A small image captioner, trained from scratch.
Data: 101725 training examples, 32.0 epochs.
Rows from block 3 of the text decoder, named by matrix and row number. Rows with one number belong to one neuron. Each number is 50 + 12 x the weight over its row's rms, rounded and kept within 0 to 99. All counts start at 0. After the name is the row's rms in percent of the matrix's.
# fc1: MLP up (decoder.blocks.3.mlp.fc1.weight, 1024x256), inputs 0-255
# fc2: MLP down (decoder.blocks.3.mlp.fc2.weight, 256x1024, transposed), outputs 0-255
fc1.751 069:44 28 72 51 77 49 33 39 55 52 28 69 59 55 52 67 54 62 43 37 61 59 59 42 61 46 53 64 33 42 65 34 48 45 53 44 56 38 36 52 51 25 41 54 49 44 51 46 42 45 50 31 49 56 33 54 38 41 53 56 43 49 50 47 14 64 56 65 54 64 55 69 68 36 51 78 48 41 72 41 67 60 58 40 38 39 45 53 33 66 48 60 45 42 39 40 59 63 36 37 46 56 50 59 59 66 55 34 63 61 31 63 55 27 25 69 42 39 49 68 53 70 49 40 50 66 47 50 36 47 67 29 58 41 49 52 42 52 45 58 37 53 61 42 46 48 45 57 30 34 29 54 65 40 70 50 67 51 30 54 36 33 59 57 41 40 72 50 51 50 56 66 63 56 49 54 57 45 56 69 58 58 50 25 41 42 49 57 41 44 58 45 47 48 52 59 64 44 62 40 32 68 38 51 52 67 42 55 42 27 52 50 62 51 65 60 27 36 33 44 52 53 52 58 48 53 65 50 38 45 36 47 27 63 57 21 23 54 78 49 61 39 44 50 38 23 49 73 38 49 50 73 38 58 40 37
fc2.751 067:46 49 51 56 56 59 63 54 42 45 49 42 46 39 55 32 69 51 55 66 50 46 49 78 51 48 53 60 59 28 66 56 50 48 35 58 42 73 21 69 37 38 65 53 45 60 55 75 51 79 39 59 60 27 41 46 47 58 48 40 50 57 56 50 29 53 48 52 75 46 58 52 54 54 55 45 41 48 37 54 51 44 46 59 56 54 17 50 43 46 45 44 46 50 51 51 51 62 56 80 48 54 25 59 57 53 66 46 50 54 65 60 38 54 70 50 49 44 67 41 52 56 51 47 39 36 39 61 28 03 50 40 27 47 72 53 60 55 57 47 62 44 43 41 67 28 71 53 52 66 38 44 69 53 20 53 65 76 69 49 64 42 60 36 70 45 47 54 25 60 58 36 53 37 48 61 35 61 41 55 57 44 42 56 48 73 61 44 50 38 56 40 51 46 54 51 52 57 54 27 57 56 33 53 35 42 40 44 48 37 50 62 47 43 58 80 55 45 69 60 57 61 59 56 37 60 32 45 46 67 70 18 75 47 55 43 64 66 45 48 46 59 75 56 50 60 55 57 38 57 51 42 38 59 54 52
fc1.752 110:49 69 28 46 34 45 47 55 57 48 46 44 13 37 49 67 35 23 31 42 57 46 48 48 42 49 64 60 42 68 67 47 52 69 38 45 65 80 43 46 46 45 33 51 60 43 58 52 51 46 40 47 56 41 49 47 18 76 49 43 59 48 44 46 46 63 54 54 46 77 45 37 20 43 39 55 48 50 53 40 57 38 41 61 56 53 53 37 62 34 73 71 44 55 51 40 36 58 39 47 51 65 51 76 81 64 49 54 33 55 48 49 54 49 30 61 49 60 38 40 02 55 52 58 52 39 59 67 33 32 56 50 62 54 48 43 49 61 40 66 64 41 48 40 50 05 47 51 46 65 52 54 74 52 40 57 37 69 54 60 41 40 49 46 55 53 41 60 48 44 43 51 28 36 57 39 58 43 50 36 52 46 47 53 52 52 35 50 47 43 36 33 52 46 45 56 51 45 39 62 64 34 37 49 30 47 40 48 71 54 66 73 37 51 46 53 54 52 54 59 37 48 41 47 31 32 43 40 53 49 45 64 35 44 36 60 44 62 59 50 38 49 58 61 60 44 46 52 37 54 76 85 47 53 50 49
fc2.752 117:43 51 42 43 43 47 33 45 43 60 56 47 36 45 43 43 45 35 28 52 42 50 48 57 43 52 58 37 56 40 49 39 44 45 47 44 53 24 55 34 41 46 52 60 64 42 59 22 48 36 68 47 51 42 46 50 38 48 54 51 53 47 34 59 43 65 56 47 57 39 44 47 24 55 58 43 45 68 51 51 38 49 65 47 19 46 62 55 54 65 45 52 44 37 50 31 42 59 37 49 59 53 56 49 68 64 42 45 45 45 39 57 47 54 43 56 57 52 55 52 00 25 56 57 49 55 43 77 00 56 51 49 62 66 59 56 43 60 53 64 41 23 45 50 58 00 52 51 43 41 49 52 56 54 52 53 38 40 53 53 58 53 43 45 60 51 53 56 46 43 52 49 57 46 43 51 54 42 56 52 43 47 49 34 60 46 55 46 48 42 46 47 30 51 43 45 52 50 50 71 48 49 49 54 41 54 39 53 45 50 47 40 41 50 47 56 44 38 48 40 37 43 50 40 46 50 58 52 51 48 57 47 39 43 46 51 33 38 41 46 42 44 30 50 50 43 48 51 46 53 45 51 47 53 53 48
fc1.753 070:30 52 43 42 42 43 55 34 55 42 52 27 35 44 50 12 35 57 24 48 46 37 55 68 38 37 69 60 57 30 58 72 52 52 20 54 57 48 26 65 55 48 62 45 51 37 45 40 46 46 62 63 67 49 37 45 27 24 56 51 46 56 40 49 57 45 56 47 69 42 33 38 40 58 59 39 43 79 54 55 50 55 51 46 45 45 81 42 40 56 57 48 52 61 41 45 31 60 41 44 59 38 46 56 81 40 30 54 53 59 29 40 61 40 29 65 42 46 54 43 39 48 47 63 59 54 38 53 57 43 42 58 39 55 51 45 36 31 53 68 60 32 45 51 50 62 63 47 46 55 58 25 51 55 37 68 29 48 42 51 42 75 53 49 40 25 66 60 51 51 19 70 63 55 50 43 50 42 50 43 46 34 51 63 48 56 42 49 63 43 51 59 48 29 24 32 44 56 53 55 41 73 54 36 49 50 47 56 31 45 39 30 47 68 45 42 57 50 24 43 34 38 40 54 34 56 46 48 52 62 44 45 42 16 63 47 43 62 75 55 49 52 47 69 33 55 43 60 42 43 48 40 51 46 33 49
fc2.753 106:51 53 47 37 50 58 44 26 68 43 50 48 28 40 55 62 54 37 48 50 60 55 47 54 63 52 59 52 48 56 52 51 50 57 57 59 39 43 57 61 49 69 52 41 45 49 40 57 50 55 34 56 57 40 37 49 51 47 48 41 54 55 45 53 49 35 45 49 48 62 55 44 22 58 49 58 32 52 39 49 47 48 50 44 63 42 52 51 43 44 56 52 54 47 58 49 55 46 36 65 49 42 37 53 53 56 51 39 46 47 58 52 45 52 66 54 64 65 48 45 00 43 68 62 36 57 59 57 00 43 54 62 41 44 60 59 33 53 47 40 64 40 59 59 51 00 47 39 54 58 55 61 46 33 53 62 68 38 50 48 48 37 36 50 52 54 49 62 46 57 63 49 53 38 54 51 34 49 19 42 46 61 48 57 39 50 58 51 53 74 37 52 54 47 52 46 42 65 48 45 48 45 40 35 46 43 55 34 53 50 48 55 48 40 43 65 44 55 52 52 49 47 42 56 54 50 52 46 51 36 44 52 47 36 55 36 45 50 48 54 52 45 55 46 46 49 52 52 50 51 45 42 29 59 52 44
fc1.754 089:58 69 59 20 53 45 41 45 54 59 43 46 41 56 57 55 41 44 52 47 35 42 49 48 51 41 50 37 34 38 36 41 55 47 44 49 69 72 41 39 22 50 62 40 65 42 48 55 35 58 38 37 43 41 75 45 36 65 65 52 65 44 55 49 65 49 57 39 61 67 44 52 68 31 45 48 54 66 46 43 54 38 54 50 55 57 36 34 52 35 55 35 47 36 57 54 78 25 17 36 45 50 48 70 51 76 51 17 36 51 46 20 45 53 48 53 55 57 45 51 58 65 43 74 54 37 42 48 57 51 53 51 23 56 44 59 65 67 43 35 77 55 51 37 47 28 60 41 57 42 54 50 69 36 46 73 67 61 36 54 47 48 41 58 39 64 37 47 63 57 11 63 41 41 60 51 61 48 59 49 56 64 56 37 49 56 53 37 57 71 74 55 69 67 55 43 46 61 68 51 48 49 52 65 63 30 43 44 61 62 44 39 71 54 58 56 51 41 59 51 59 77 51 42 56 43 51 50 39 49 54 77 55 31 42 60 33 43 32 47 54 77 44 31 42 45 30 60 47 43 40 61 47 55 48 49
fc2.754 071:43 53 46 28 37 43 62 58 53 57 55 38 79 47 37 64 62 41 37 35 53 64 48 67 55 65 48 39 43 45 49 21 67 43 36 74 59 59 90 65 52 33 49 54 61 40 57 50 66 37 51 71 56 43 63 46 46 59 45 52 44 48 54 46 46 28 40 50 46 38 53 60 69 53 48 48 70 59 50 51 60 38 52 51 44 67 41 58 64 59 60 47 60 54 52 55 57 45 44 38 36 44 46 45 55 40 44 50 43 65 54 43 40 26 50 37 54 57 55 39 85 46 54 61 66 65 47 35 98 31 55 34 73 35 38 62 40 55 34 65 50 59 36 24 46 88 42 60 52 34 47 54 51 71 42 45 53 40 61 82 54 57 52 53 28 56 62 40 58 62 45 45 54 59 29 59 61 52 59 60 48 41 49 50 51 47 46 62 42 50 70 41 59 58 43 82 53 56 71 60 52 52 57 49 76 38 39 52 58 48 72 32 50 36 44 48 64 46 53 38 54 46 50 41 42 44 47 46 49 52 65 58 46 43 53 39 48 46 66 47 57 38 65 35 49 36 53 39 70 53 73 72 47 50 41 45
fc1.755 066:45 65 52 38 59 48 43 40 48 30 70 54 48 41 68 37 49 47 49 52 71 49 53 50 37 59 65 42 58 43 52 45 41 56 41 62 47 41 57 45 42 55 39 61 56 54 62 43 65 41 51 59 54 66 36 36 39 33 53 56 49 54 67 44 41 73 53 44 55 59 53 45 55 44 67 38 20 38 35 38 58 41 44 56 52 69 60 32 43 46 34 28 55 57 48 35 29 37 34 66 60 49 59 59 69 48 37 53 49 44 51 32 70 46 35 78 54 27 30 41 31 46 36 47 24 58 38 42 50 57 45 37 55 47 34 36 30 47 37 54 41 47 46 50 39 38 58 18 60 61 65 53 52 51 70 37 38 51 54 37 30 66 42 62 66 62 67 54 64 41 56 64 58 54 46 43 49 59 50 46 49 61 66 58 46 46 14 60 52 50 26 61 56 62 33 44 41 56 51 68 66 53 63 33 81 20 52 67 31 51 47 33 50 57 50 44 43 47 42 39 71 44 29 54 33 46 49 61 69 74 73 59 40 46 42 52 58 50 67 66 49 59 51 55 58 53 50 41 84 51 57 70 44 44 57 46
fc2.755 078:40 42 34 64 59 51 56 39 86 44 41 53 38 52 44 45 51 30 52 36 45 49 55 21 66 31 22 48 41 46 08 55 59 28 57 40 51 61 60 54 52 51 48 52 59 66 51 40 59 47 53 37 69 55 46 55 68 59 45 33 53 46 55 70 48 42 66 53 41 31 64 57 10 65 46 35 26 47 55 47 43 41 58 60 71 52 34 55 38 64 54 65 56 52 53 35 53 44 38 38 58 51 60 61 58 54 62 53 29 44 50 53 52 46 78 59 65 72 45 40 17 39 52 41 67 47 33 59 18 35 49 31 54 69 49 58 55 55 50 51 70 40 45 59 62 27 43 57 57 46 39 34 42 35 52 39 74 51 41 53 47 42 41 51 74 60 40 58 71 52 41 46 50 47 38 63 54 58 38 55 71 39 66 51 60 54 64 45 52 48 56 48 21 60 39 57 55 51 46 51 78 49 37 57 53 50 61 49 48 48 41 53 49 58 49 42 36 65 38 47 41 46 50 45 51 54 64 49 59 37 29 55 36 47 47 49 38 39 39 76 57 58 47 56 58 67 35 40 47 42 58 21 53 62 48 55
fc1.756 074:69 47 27 46 35 37 41 66 62 39 55 69 59 52 53 50 44 16 42 55 43 56 46 28 42 64 47 58 43 70 42 47 62 78 74 45 49 26 41 40 55 35 63 42 53 44 29 86 45 55 51 73 57 60 36 59 53 50 41 44 52 55 57 34 43 55 50 51 50 80 49 44 47 42 36 40 41 61 76 47 34 32 48 49 47 68 48 56 51 53 70 55 66 61 68 17 45 72 35 61 43 69 67 23 32 41 42 43 28 51 62 49 56 42 42 52 55 63 55 51 44 47 58 54 48 50 51 63 56 27 53 53 61 46 59 44 46 54 52 38 36 54 58 42 42 51 56 54 75 49 47 33 31 45 62 43 36 48 37 70 56 56 51 63 51 67 69 59 52 43 44 23 59 34 51 59 42 32 55 51 65 38 55 45 32 48 53 38 57 49 72 59 53 48 56 44 50 69 55 25 57 50 53 54 52 48 57 56 46 55 57 45 51 56 46 28 66 62 64 60 29 56 56 64 52 51 37 55 71 46 45 45 21 63 53 48 30 43 42 59 48 57 36 41 67 41 57 62 42 70 39 53 31 59 73 45
fc2.756 097:67 58 46 58 70 63 56 65 38 50 56 42 65 57 63 19 39 39 57 52 29 67 63 46 55 36 52 53 69 29 55 33 40 36 46 60 64 47 22 54 39 54 55 25 66 53 53 53 42 53 37 54 63 52 56 46 34 74 60 42 43 48 59 21 56 41 31 59 73 53 60 60 91 73 34 38 49 37 50 47 59 34 41 43 40 37 49 67 55 40 49 56 60 41 41 65 69 51 47 31 65 63 61 54 40 55 66 48 50 47 60 60 38 39 48 38 57 44 38 53 99 54 42 50 59 49 45 31 82 58 64 46 62 40 58 46 46 61 66 55 51 31 48 49 41 67 63 48 54 61 50 42 42 62 70 49 59 56 58 87 55 49 52 52 52 60 48 50 66 48 53 44 51 51 45 51 55 74 64 62 53 39 50 53 57 44 45 56 43 60 48 52 53 64 46 50 60 59 55 46 44 54 50 61 55 59 56 46 45 47 61 47 66 52 49 46 56 44 58 58 61 49 57 56 60 60 82 59 55 62 56 59 62 52 60 64 65 49 57 46 35 34 44 41 65 58 46 49 50 64 60 67 57 52 54 47